From a checkpoint of a small audio frame classifier: 6.69M parameters, arch transformer.
Rows from block 5, named by matrix and row number. Each number is 500 + 40 x the weight over its row's rms, rounded and kept within 0 to 999. All counts start at 0. Numbers have three digits each. After the name is the row's rms in percent of the matrix's.
# q: attention query (model.blocks.5.attn.q.weight, 192x192), inputs 168-191
q.0 084:485490502529569482449496544523472543437463473457488464586504490472460433
q.1 105:529542473432518507516492482468462531522488483520567520469489431513482448
q.2 110:533512506479483484514534522429540550512465517474533434518471505543484476
q.3 126:471544492491587498516507541492550455454464522535523469505514489494563446
q.4 110:459502485566536497491543489564454463435536490440525489468476493440531509
q.5 095:537446486502492510546461515460476461516457460479498522548488525521507517
q.6 101:517545492451521485442565515434519499591546469507508461486560487540577449
q.7 119:457457478583522472493466511520537516429499542521496501463501468437462564
q.8 119:418526536495507520504484482537540473523480531537532481435508450446518496
q.9 088:491515486522525510552456543467428596510506450497505504488519550462519473
q.10 107:430490548546493488498577467564531440463473463443473476424490535389462513
q.11 115:452515557517488533564502521521523502393503478441429520404520480510493474
q.12 095:435438466478427538470490510513457531396496517499536439437497471510479480
q.13 101:572548460518487518530460501572529478503506529480541495544476481523462587
q.14 101:487485498526540517485478510484515506582471510547502580466483479499526490
q.15 120:508493560498548528511434470456503523518497516570477528576469489514486440
q.16 097:536506507538486484456489442561510431452420501456429427488500539503487519
q.17 089:538434544493446529431513465536564506452524564492473463517510436483512485
q.18 102:460507454479511527518426447545504458439514558481523456466500493473561535
q.19 092:519512477545422534485519478525535433508480463579530480464466441498520480
q.20 094:500423516544455465426572522515490508496605440447518474517554490530471516
q.21 100:543430485480518540527545497484582445526580477505542521527472512545488512
q.22 092:583554552535503573469477513407393529476497476484528534515511503460498539
q.23 096:462502484455633545504498477483522480506445446459436415503430427539513517
q.24 109:450396513499510513495474504537454538491516521565497460514487553536481484
q.25 092:481491514551491491553500555501565471498449501523501430511613487510553511
q.26 095:509589501493493549534446547481530501472538521498532492519529491505525471
q.27 092:457516507555536558468493450446513501481422551476456468501476470426476463
q.28 101:544497447445543510521532422435514515595538481507536519505519472519556513
q.29 091:484465604421425453514468467539458578515531402485502514486434566491511499
q.30 116:490504492524524376487526514474431482457464456460453524468449392517550429
q.31 104:507394521390471464489554530520544482505498533454443465445530453487528500
q.32 103:479523454457442513454435520418519421515483557530538542572565501519521471
q.33 096:491491524471492512485465614502496431474541616512561533471513491445513551
q.34 100:490489575510444478531500385518560549447557397531533578533456477505487520
q.35 093:501464484489512528456524508412498556534517470472491540458547526531492535
q.36 110:503488469514520545437589464512488554548571597491456456475558404536543496
q.37 097:420489448421438536486560498505535501493461491495437465570513502552479537
q.38 097:433504507474461528499515461562494487537478477483554470461560502493514476
q.39 095:472467492475472482467540606502553442420499593526478499441505510505460419
q.40 100:517419513491534470549497447536510473483437442429495496449576519487539545
q.41 095:506483483492456501450554547433529428469470463478515488493522467504523448
q.42 106:471533569546541466518477518466494521478468563477559555506514521514474482
q.43 102:468530468473528508502563537492519512462520569441492441582516453481575554
q.44 093:550445500492445560463545520525524500522599503434513475464557515449520526
q.45 085:485535477462499538479439473488457526465455427507465526481560412500446537
q.46 091:511539499473487549543527446554536496428457440506523538457487509511555493
q.47 106:507533529542505464515472484539547472509587586530487559508504522538496470
q.48 093:496501512418574482498389405510513538489532514458499556488536520526465543
q.49 091:418549456490509571484510537568513493462480498454487481512450484490540514
q.50 098:481518460529529526479565517512507441478525443501525533454425526524521483
q.51 091:431522495476459480434454467433525580497569470547495485496487558540512494
q.52 097:534529520486460546476549441476532486527533522546440503493451490468517481
q.53 091:485419520481430452439476438547510449468557421500506587547455485468497578
q.54 098:491522470479497473491459510568529541520466482529488465521550564500531557
q.55 096:554562477464578515456516457452478527434585489422539477506470532613500533
q.56 095:444509502484490534562524426521526526537532632506514462504442510528584473
q.57 097:486553474482509510489537497501474549519535517549530584514445509552489474
q.58 090:510522454503529500583505449468463519472404502467473509497476512560526550
q.59 095:504488539457513461399463419552588482502478545549522454418546490515524469
q.60 108:446512436469492485577532506506524439459441466569454491558427539507442528
q.61 078:411503530507452482464504538512504469503507453518493490436548459542484513
q.62 091:520597479514605495503508490496494462505513496516506485485462536503509538
q.63 099:460519582561442515468423488461473455467391503633479506500544525569406519
q.64 109:432535459508483595557481522460498567474502566419469505522520411566483475
q.65 090:596520556635414487527502505560517485516504482477504437478534465522509392
q.66 083:532514583502482554416547449455581486473526514448546533487530490451511551
q.67 104:489517542452446404483543484482529465452449489390480469492469532538492501
q.68 085:540470555485474521565496495485542528514506488603505550536548510538561535
q.69 108:495481441514469480440478508520487562500578510547502496470561484522461582
q.70 097:428491468469433499514446409564489557484505527545498417521443563485504455
q.71 094:477480538534576529471518514463479410520571547465510493420543478473516516
q.72 113:483463472500458496499513494396538468475449492549498497492452545486475517
q.73 091:480446511475548513419502538542512481506454516438483495460491544478484532
q.74 097:501548505493508485480478532503503456505425417515469516392514507491589482
q.75 097:504406477528547465561496497474542528451571609507514443582496532478548492
q.76 103:442537459472539515420475510549460527470538514473493451525482448461458513
q.77 104:507568517513521503517560480538583533435483453520472450465448497504492512
q.78 105:461609525485533532476529446522557495437406436530468427514539509509466496
q.79 099:511518496424536547478522568581471531535569511544463451535524531467510578
q.80 090:503518414442496500464486500548537471560480564480482522458514481489494483
q.81 094:500490484518528609463455501536448491490512478574426504510519503511452497
q.82 085:479514448512435543494480503509488471500459457491475541479484472529558520
q.83 101:456423510495524519499493543510446446539466490543548533509447538494522505
q.84 097:461510488534512526520473472497519459588481484490454589558465488495517468
q.85 098:493523519567505489612438500431547478462438517544511488562483482562521492
q.86 099:510518489514560456581552473435445545496505458488464497489537449489568527
q.87 110:456519521448492509553521522558514494522424553564459516477462531547474544
q.88 084:496511539486636456439505543518545483466518533569614500563468473521491562
q.89 094:528504444543473506582472470487476433529514489516557538503492585495492493
q.90 101:511624513513468549521565412536516477502513468495461537470472455541522476
q.91 100:574469520495462503481502523532473514475489490514506474516605471461525401
q.92 100:489496552486451527540566513410503568498532515517541478505549528580542491
q.93 106:446553557559535450493489463477506540490508565487525556504466475451530522
q.94 097:449524555472456532437491508470505440509521586440429491452509523597534559
q.95 106:454543512503572458523487525492529480456526510485516480466464491539523510
q.96 103:551502514496582518537433439500516427499497496503479484510509507529491484
q.97 103:540481463483442495611498570444576524501468525449442491503484549508546570
q.98 094:507502511490549523577489508502462484443437503537499451488632524448555459
q.99 085:435519493516494503494451522566552464487474476558516428441524500528537532
q.100 099:430514503452465547538540514493470529527476469472641506547529500549513525
q.101 102:491548504465493496421460587509472488465481544509474467548460463555424510
q.102 105:542494478519487475434540443482453477555464466570516415452531519584498543
q.103 093:448506525521426553575535496465562552475496460486487455513404532442461491
q.104 098:499501513420522529496439515508503467479455467441444493545435514490437519
q.105 088:465496533476457492398540480477543569446459532501476464480513513492497531
q.106 106:566476461473513477519521498472390470501466492525499510504496518540519484
q.107 090:445480506488501521497587424508548522508511457475488512507504450576426497
q.108 092:509498522468549492458516537465497522414523496493512541375479538459519557
q.109 093:454490552499554538569467508478446566522509493495456533432477526518525527
q.110 100:536462504470470511456556487472434517522488547471432491487428426511522497
q.111 098:484539499461528445500531518481480462506473454523527501526519483510537473
q.112 100:511567494484476521447493503500503450480549568500557463484553482558510499
q.113 090:454483497546462463489484512428476508532457559523460563525438515501478490
q.114 102:455489477497516570533512548434495466469485464560592451479587497443513447
q.115 093:478509478549549430496465545574425399514440513473456460527457477490492472
q.116 101:496523488490503512428456545451491479493538492497556399463492511480460528
q.117 108:450550504446516565525476464501528459545569543501481531518542492535488474
q.118 105:564431561530542527514450443530517494435518479493573396526519475481498468
q.119 088:506503429490520516460463504487519476548492448487478531500491476507530487
q.120 107:444500571472546508512522446463515491496506543502512547531471503492531492
q.121 102:457567488474459483441504546449484514455481480485482462513512492501470506
q.122 089:489539497515406525551521494523444516458509543508483458500553527491490595
q.123 107:462523462500420572494488459476524495533503477442466501473501558535534502
q.124 105:492512508489496530468511482507557471494437499476543534511501582449461477
q.125 104:506407499403452467497499454451487518537420505520485471408418484474507568
q.126 094:538510500547409509494500471446500507481493503546489468566508479449547479
q.127 101:490535567560471501457499541494505456484570510536480451484594507474547487
q.128 099:567529520520412500444470509571526451426525509504532527540497496462536478
q.129 101:509510507477501562545474488493517491503472533467482497539488520515501468
q.130 103:456553513456497531540405507495454531505474529540496543544424520432497524
q.131 097:547427435516532494583568471517493441544479529469512559491534505546553484
q.132 103:471542447511407476515494460521499530471507574448464549462453517578529490
q.133 092:582483509456539499504501478480540473531515489499515504483475434560491514
q.134 097:556488514458456556497453483516565498539529485528437585549517467511519406
q.135 095:487458442515455468538466527523478495494470506452521523537535601529468463
q.136 103:481451558439473464555535480585502512503510505582481492466545496505519524
q.137 094:497509534533411508497483475593512513508534504570452536473501478480522490
q.138 093:476467473510477563540510477531503547547424436512443531513534524456491411
q.139 090:512494512501487498543467472459514470496492502487411552511506617539496484
q.140 097:490523565467448444519439483485534586510498479565506482516443555548465538
q.141 092:526547499443497489524561440519503475496531411575524424521502437530489471
q.142 096:478578519596473435520501516535525490444444526490546566456505517504477512
q.143 093:603478557515404578484451493538447433435478505488458447452541516470491488
q.144 102:559541492561447455534512506483458420478425511475503454438532491483523448
q.145 086:494523500528459477528516473490490509543557498460536475408534485554434487
q.146 095:489511503464478542460490443497494528502529479465496446492518524488513364
q.147 083:493574505534457536522473488590527498481514397526415516481509575524541543
q.148 093:448450413490446543489581528490497459457546411569486478595468450474478495
q.149 093:453420510503437551555532519471481510475580464561504520451410546440437525
q.150 095:555532519491474439532494500546540464543442463523571541488542475557480523
q.151 098:449563519475483505437440411536489497566527484499542506483580527523494572
q.152 095:551504402501517488511493520619453449472524477435444478376541467568537548
q.153 092:539520456479500544439435445508375478556497450473450508488477448535566498
q.154 089:449512457507494384521511440534532485443417552483493488492584458494520580
q.155 082:444445502517501587593579548459421613425499480451477564524490540538448475
q.156 100:523424477497422557504484530488480481516554429441477520480495464565550439
q.157 087:495586525420464495531534457496458518484561499518457460465459509548474494
q.158 093:488491474515490534500514556526516516622542464490460541567572534516443512
q.159 092:428493487468534461538551605501475574518545514522505423493523504489498463
q.160 121:617437501493491485481462516407474489451549544512428522554431469435515490
q.161 115:498536541477545491504502476493514528510448459589565477508486466490490486
q.162 118:504409506515473510500548504482487404474455574459542475491492483485511437
q.163 124:474564527500563516453449477470485491466471483519560433544484485468400496
q.164 124:463509520518495492507526469541471455560517496512468548449625494452500560
q.165 114:487519599525456460508551478481527462517471506526448488457516482485505498
q.166 122:486458525572513498514472561569511497439483559462506472550491500523512518
q.167 119:561497518503523502527480520486518554477519520460578501516464524481441561
q.168 123:532432479532482480472447449513523510535483421574553507562522524467486528
q.169 115:499513493576508412563498540527504451501491493499480505563529474492479489
q.170 107:461569508451461493458526451486537478496454518557475480503495494436531492
q.171 123:499463521560506460457535436525447488501527599565512518544573471472511443
q.172 120:489515508519533542515502484433465517554451496496500538450573542577439493
q.173 117:499443531480511531478540526466497454499516528536516484483445506496504531
q.174 116:466526554588467448524421529477513493542435548479531490505513489547530535
q.175 117:505494481554490547523582550533476527516579476498484485500454491453521550
q.176 095:553481541533492523467472480531423504439534448517516496484511543536507547
q.177 105:526468535451489481467532482482481421498496467460468536487459532547526523
q.178 090:507464443482503582562579508532532405530508558507467441459474491467539478
q.179 105:458590519503522500481492547505478446544453433496599525514541530480437530
q.180 097:523537419490456439497450538539452533546446420483484505494523402516481475
q.181 089:511508474483529567476474458550529490570501465494520469483511468516506543
q.182 095:559567540445474520499454492566489499474496474505455532557499504473417508
q.183 111:515446512466515540506543532520494511521496535521533375484520492465557486
q.184 096:494442494513503496527490419526492491500562506487482465434532527552515541
q.185 100:547531425499604499475406528434437484494508527488399466430575498525498625
q.186 108:491516512462500486498536544481481563482473476469537486456497536512529545
q.187 095:441470492576462567463453465440515451500520498500439451469533516463504515
q.188 098:552468489490505526463456485524458505435547463494517529518530417486460494
q.189 096:527495460494540550498522525432523529513487490479448481450572477534478507
q.190 115:513481471467548557499454456506598475580475541527513447514460526512507460
q.191 088:447496463443530540455522459454461490469448485558518476560529429521499415